config.yaml
image_size: 64
embed_dim: 128
encoder_moe: "top_k"
encoder_shared_expert: false
text_encoder_layers: 6
text_encoder_parallel_block: false
text_encoder_moe: "soft"
text_encoder_num_experts: 16
orthogonalizer: "newton_schulz_5"
cautious_weight_decay: true
batch_size: 512
Rows from block 4 of the image encoder of a small contrastive image-text model, named by matrix and row number. Rows with one number within an expert belong to one neuron, the router's apart. Each number is 128 + 24 x the weight over its row's rms, rounded and kept within 0 to 255. All counts start at 0. Numbers have three digits each.
After each expert's rows are labels from the 100 images, of 14848, where the router gives the expert most weight on average: "patch colour" is the nearest of a few named colours to the mean colour under the peak. Only what is clearly more common there than usual is listed. The data: drawn small creatures on textured ground. In brackets: how many of the 100.
# router: router (encoder.blocks.4.mlp.router.weight, 8x256, trained with AdamW), inputs 64-127
# gate: expert gate (encoder.blocks.4.mlp.gate, 8x64x256), inputs 64-127
# up: expert up (encoder.blocks.4.mlp.up, 8x64x256), inputs 64-127
# down: expert down (encoder.blocks.4.mlp.down, 8x256x64, transposed), outputs 64-127

# expert 2
router.2:133146127112131137128158149134150104122143157138159131130172114148124137141128131132122124149131114142141165139098096115163141149084113133122136117165083137144129141170103141153128105105123113
gate.0:117108139164096073125151099121157177143128099141088170083117128161132120143129121166075115163146108127130123213117160125127129136141102108110144135173118129162090119093130146136143149130121112
up.0:140132168111157147131098162135120099111170127123187126149153128135110148093135101096171132111114129094141128076151113166133101133136136131144125111143129118116150150127114112129130142115125130
down.0:110127159132112112134106155110133145137115103130124185148147115068090102113120109121093151074104124102099063127126127122140116131105119118122135127102123145090184117130116145109117105124145145
gate.1:157146087158133103081146120130119167100120143143132165147147153145144132138158117074100087136121113112135114135131154173113126112164106162120153097171194119157093126145128176132110160110123161
up.1:118135098146106107164147123125093143172109089106120134108089104149121137159126121107141119138144114129116133114090137137128179133116147161149130102141087148114156104168114170134139161104124141
down.1:118144116111145149116098130179166154128127124170095102146126086155141122123151167112112142131109133097142166181121109090122120136121152102112072141102076146155108136137125139125153114099109108
gate.2:119114139094150094131128139119107101117139167122104109091136126128110114124139140144126170155111123112134147146092121143146123120090119132153140148131130120105133094116146147131151125099100150
up.2:108146135073146147136074103107122112118104154124134129125117141119146140117128143141118166148114146096143121111132163083106135107148117141116117071137086144154136126100101105148090093110101145
down.2:115129160132120113134132154091124142133100121080129169151124180129133150147060152116155128153090100127094135119134161147075108123131129125115138161130092118146106126152122113113147124106119129
patch colour: brown (66)

# expert 6
router.6:145150091126161140109150126156118147093110123102113134135138153105136100090141112152114117113122151162121123098106156120154151079146129134159165163129153110156069109157138144112135080130149139
gate.0:056147083106112121166137168070144111147114090167135147137120131098143125175125123073156137130126150119137111145118078106175110111118091149107092132141136106102143145118111055110162181083150173
up.0:186134157134114166087143102181133124121123154092118107104136095148102143094114143160104129114141115111116126137124132133109154167143145143149121104128114129157100116122163167124072073154099086
down.0:135076135145142114101173109127120136115158141155143105117140135106134118110130128113150143143157092122129120167161091132132129135149122133115134112158098133110093147122140101117096120076164114
gate.1:120114123100147145097128125111125130148117170116108183120147106091123135109151138167099106113194124123102143132127110171130110107157148130129134090148160148103110141144195099109079125089121136
up.1:119153109153146136113129118130114127149138144108139150099163131143123122162140163140145125143130076139135100114131106132145131120124095157109129122096129115084167125130145131110146128152137121
down.1:113114113171133122153169127092127155124134126143116131118103116130148157129166106130115084133141110114108133128156160123134140157102117149134135113130167134122082149108121172109105131075124107
gate.2:149127152126145104101143126129119126130101158126121163169163125118124073134151106174108078142169115154107139129162133126164128146098114163153150101146126193087086144157164175107155108113131122
up.2:122124136114108153126147118134105150174146119151146122103098140154134153147103145083106152101106133103144126182127119156123133119156135136151127154122103093163130124123107115175115092144157147
down.2:131086142128142107135083138125093126144114141165113173080120105101125163107125128117099141124182141132101195157146102123122110127116096133161111119152105170092099059133158120122117101145154147
patch colour: white (37)

# expert 3
router.3:096122126126131115133127094133119151173166075172162138094144147148146122108122154124118116160126120151100112130128128084099137135135134144158127118123133096165120148078149093091110164136101105
gate.0:107092146126105114174135096133104062116145067181137138171085121112168161114095165093142141104128139132131144112142099091145171112099113109135134131132132123096126107151077149144168125126111107
up.0:115143097114135138065102118140100121143067172102138121133161134166113076151107100142163129125110112150134126113145150109108095154131176142134094142157110139163142146109119134113099153131135141
down.0:125149140130121129145157114106101109133175115161121145145087115137087151113156161114157106104106118160112132119140112142132158123146100170133105157126162128115148139149140122126124100156117147
gate.1:091130135145108125152112143132132155140152131139145149089156089175165087117136132098143155137156108148138143148157125105090124134137136128130132111132128135173104171123089092143150116124148114
up.1:123137146144130132129118148120148170115147141143148141059154093192136077128149100109144148143150107168114152146148107122096142113122089135116136121126127123155134175120106105154139119123149109
down.1:149124132117114147121142145101104105053102156107117100178106140093109140102146106133116139101124128098143128126147111149152126113130130138135113143122115105075171129138158121144144144106126130
gate.2:141155082137118073132109109118148152165113171143092133140102141095134142106105168109110122140147140123151098142100139120137094131102142124091106113123117123163128131140131109126108128109095138
up.2:104120113138134121100092157104116146105119160116117138130098153104130184133096155126104129096172147120112120105143150129134132102169150125143097105159126101143117118116124163156096161136098159
down.2:147127134137102105149159127123161145144162101121120121145140123089124119129186126123123103134120156104112099167120161138123138160129118137163165106153145122124151108110188147142107153120134143
patch colour: brown (75)

# expert 1
router.1:131150134117103119156133120163132129129112144131167110161146146155103154133136192124122157106152105056111129141112156146125111158130075095108129138129132127123106135111119130158125126105152143
gate.0:113096082147124132162122122126072101135148113125106094150094121122139099123112146132084113113103147103097121140147125112170195145112124134125152173127118139151165127152095157144107138148167110
up.0:150154152126097147126096131154139135118142112140125098107084102150143168124155157109153148178121149091153091108176104113160147165120141088104066148131144122135103137107078110100141156143104134
down.0:125135149117144108129113112087132113091162105134135123116145109137142163106161112085158138152133136129107141114123097132107157149137124099181115121134103121145131121149115138124182143155114120
gate.1:124136110150135137132109124126157104117141133122154097060120117144128117114154134133134156155116100164130150141130137148124131092147118088153148103121157131130137102128084123121151115155070137
up.1:120129163110129114124150124125116113108136128160096145198135136085129169157090124112108111089149138112127103127126122086163149175112138138092100130131096126144116133120139147120141116103179091
down.1:115109144146094115112099128162114121115145143117128089149132126110126122149137124114148134102129162123137117115119119104153147143144140111167083118090128096066115131125155103140155105068170143
gate.2:123124149146063090151162148120104119150113151140131113120142124149141187136035102084140139136144134158067092114126108145132114130130121100120152141142128105144106169129121135133110112079119130
up.2:117159120134095134127148137186168127118138127143118109104165174127130151163148134135145163189115158115098138129112095143114109151141147154097103129174149103118139108106122174123181114109110085
down.2:141081108120152133099148141147094082151129147121135092138170134101149141161140110109130076111139121101145122118147073138169107154123104163147108129127144117140125140086157126138146113134106122
patch colour: black (39)

# expert 0
router.0:139111154140113116136069142093146112155050174139095132144097113148136131155117096095182128130129133137155146146174090118124128100132160142090085099122136143131157131104096097146146154131104137
gate.0:129144130150141150151134133096132154173115121121157109135130127128091158122109186128151179128091167094100136088134112105138119113089109106162103123127121111123113174146150074120114139149107126
up.0:126109137103152088145132137137107144090148131108100148112135125105120053165167075107125090114137096122135117140077135137102161113164138157116179164152130133139129119142153165191128097092172119
down.0:100123130098143138136139157131137150144100125103134137099129102149116119134140092134155172123132138134152129095151115126126129155153130140118064162124084157108117172127127105134151130143097129
gate.1:146120132181154115145136131140144131153182147143148116132158190182131120158166101084088154129083161142104142089099143083126150108107104128082153092159088119142153153116069107088142122118163147
up.1:123117176141110162128145161133154140138125108135108150089096140117103108148160092144116134160156104152144132107138160099137112135129110129096134111143129119141121142135072129087143125109136172
down.1:104133120093102117124109139176110164117090117100150151135139132133144113130143118141088137120091107126146088074150110125158107132131152123116116148126140135141105130156136112143138134099107098
gate.2:148096142089117142121127109130124129080144170084073112154131141138137127109124118125174100123190119167106134126131107164167122136092060133162127127109124141103119156128096124072135131106128097
up.2:125174131154143109092108100160121133110096134081081166132193115083108125122112106122106115142159138140120150129124105122137107126177155171144079167144130139084165138102117087090125147091135126
down.2:150106128142145127150143157120108112099141110140125132134150149084117126127147169136134128106111137112109117125096122164084141092124124105112098163091129135122099133145144123130186081150077132
patch colour: grey (69)

# expert 5
router.5:115095131146126155118123132097096119095121123054087130143108138096096135129115102142111125097108139103128097133122154162115142145127110138169139167097117119082171126171161148111119116130135164
gate.0:118132128158121164122053121151134162146132070153120168148136146110117110126153113106127159136133118089147114119118132157121141118158144122153107160150161153122144126137083139115128117120152131
up.0:130152144151142114127130133114138106101083138103144090176098135115118124132129172124096128143141137135135142112117122115127179123097155139125158142118120116109141156140147096117141132169107116
down.0:141131137114148123127143107142079096189132154107141129094113141127145119092102157118143172113144154099130112119101159127147149131131150152157130118134106141157107143122118084160155148101129143
gate.1:083098127126137152156097137119091135114161144119156171111105144124124163137138172138129133161112136129109163132120149124137081116140117157153124086136121105145144099118139100164114145102151149
up.1:106100134131143084099117129100112083153136099135120129120125088105126100159101095142137122130135121130126131144107126098155107149155162079106100147156083111116130146153145140116176128140112107
down.1:134128126086142123135121141127154111129105117137128126138122125117149119175096121134105130125121139098087114132125118125147143122066117132104143108118159163178137179117106127146089122162096114
gate.2:104144131097107122119126123110086111136150134074138123156165104159190087134160147055128142143127126131107126079129130154115166124088133147116128113126094074173129165102126083109124087125114145
up.2:148139184129160129106095136121146198095140113143120127127094138103087104168127103165157117091147150119142109134141134133155094134167134105122145131145120127108123100151159174116124146104152134
down.2:110144120132117140138110128124123096101133108128113110133119120168130149124156136123186093074110091131104132100144133101157114138135130119148164091143141143147082140120146072120155145163082100
patch colour: black (43)

# expert 7
router.7:142130139119123105120149149151119132115183116169138107103108117110147106122139141128120118121130134148125083128129129189118073142174133106112124111120159148084117104118115161163127125143156102
gate.0:142114133130118166121124155142123149138101127145126100081133159069130096135139121117135100113116132152138125123134140193111124123132173116135147141120165159149121109150107166132175132133133116
up.0:144131140120132080135126078099141119141137120139151174162158132150120159075160145100095172143123129109154132114116130140110175143138094113121145106132121108115120137125128111142096133141120156
down.0:164127094129115133126108088152084108135102143150161139153145142116128089130126136131119103123093123161125139162139153123119094064158112129116142140148105135110158137137129129125155094115098128
gate.1:115154129137151116125120116129138097104138137148104126142147087084178114136124123106117131145133111147062113158115061114132120153144133127089157143151118129118134168113142158105115093164078099
up.1:135149119143141126119137107160124081079130152134122108138154108105146104145132135125146109137119093139082119152149070140138123162156118138098153140133118139120094132124163131076112085174071111
down.1:133103157104145126128131113163084108151114153170194134163144088117126184075088133115123105124132107135132104073129135100132137086116117118136130100089110121159098140133102069094112140121136105
gate.2:143107101117168153154147136117137134087137177068122163103125053149157105121164131108145119127109127127066115082096157125123157083144144144121170077152144099153109147126100145141106113152112140
up.2:157114089131150125148115134112131141100139151088142156125115049163163113131164130111116131111125158124073129090095163120123132103154137125110141075130121104143107140136133149158128105157084147
down.2:128192143131129131133139134118123187120112053136138101147125132145110133125131129128159145118120154108146124108125143156147110130120125158140169109128082090182099066175117142097128111101149079
patch colour: black (51)

# expert 4
router.4:121163089130142151152127110142181149141132124129104170101082068119126149166149129125119141131129120089122150085113145103152089137137175096076105121171108119106139128126108114053153149165110127
gate.0:115146136118165097137129141142111134101163135154134112131113125133166100103148121164127135192070108156117109154083184103106128123148176109145158099120120111123154134137096162102135106132116105
up.0:096065128159100102146127158123144158146157143154101150122098127165130169155085142097154141144109135129138099149176134103129146161166151139129119116099094133122123126096131138192122145100144127
down.0:151133167115146163113174154121111097098127125088090174081109131143139160147122140102149124105159108126141095126160141120136149116115137101141112105119143141145063091086093145133125111101113106
gate.1:136112132078141143110179106155127169137130153122149099144121149146118130137125157188125161173107106137106088175136131097117122112141119128143139120178123114127140128118170151142151096089118142
up.1:112110100111120142118169108145133158180148136114178097113140148113106133139139120159116181127114113103120120188125118141119102140148141129153139089166118107134175115108182158149163126107122138
down.1:133110125136116117125118111076091111084120137154152134162121133136112106130115126088167100106124131108129136141108122125129135115125134128120147132064112156134155119153092157122112082148127084
gate.2:155136140102134121125149123126135090100153118112136136118100116127126117132149095125106123145162118113099159152073148144167168117133161120148143098142128117144116081132146140110178092069159144
up.2:157127120106138120114137136142144113107169155113136133116092126152129148135171083118117139135119139117104172152097132134155155127134178124149149101148127120119116095121139140141156097065148121
down.2:126099160091064130118115122147117080120086139150141146134145143099136103163092128122136120087139134134114143154134135183108133138122174077120099120158123157135115138138137125130121145120122138
patch colour: pink (40); white (37)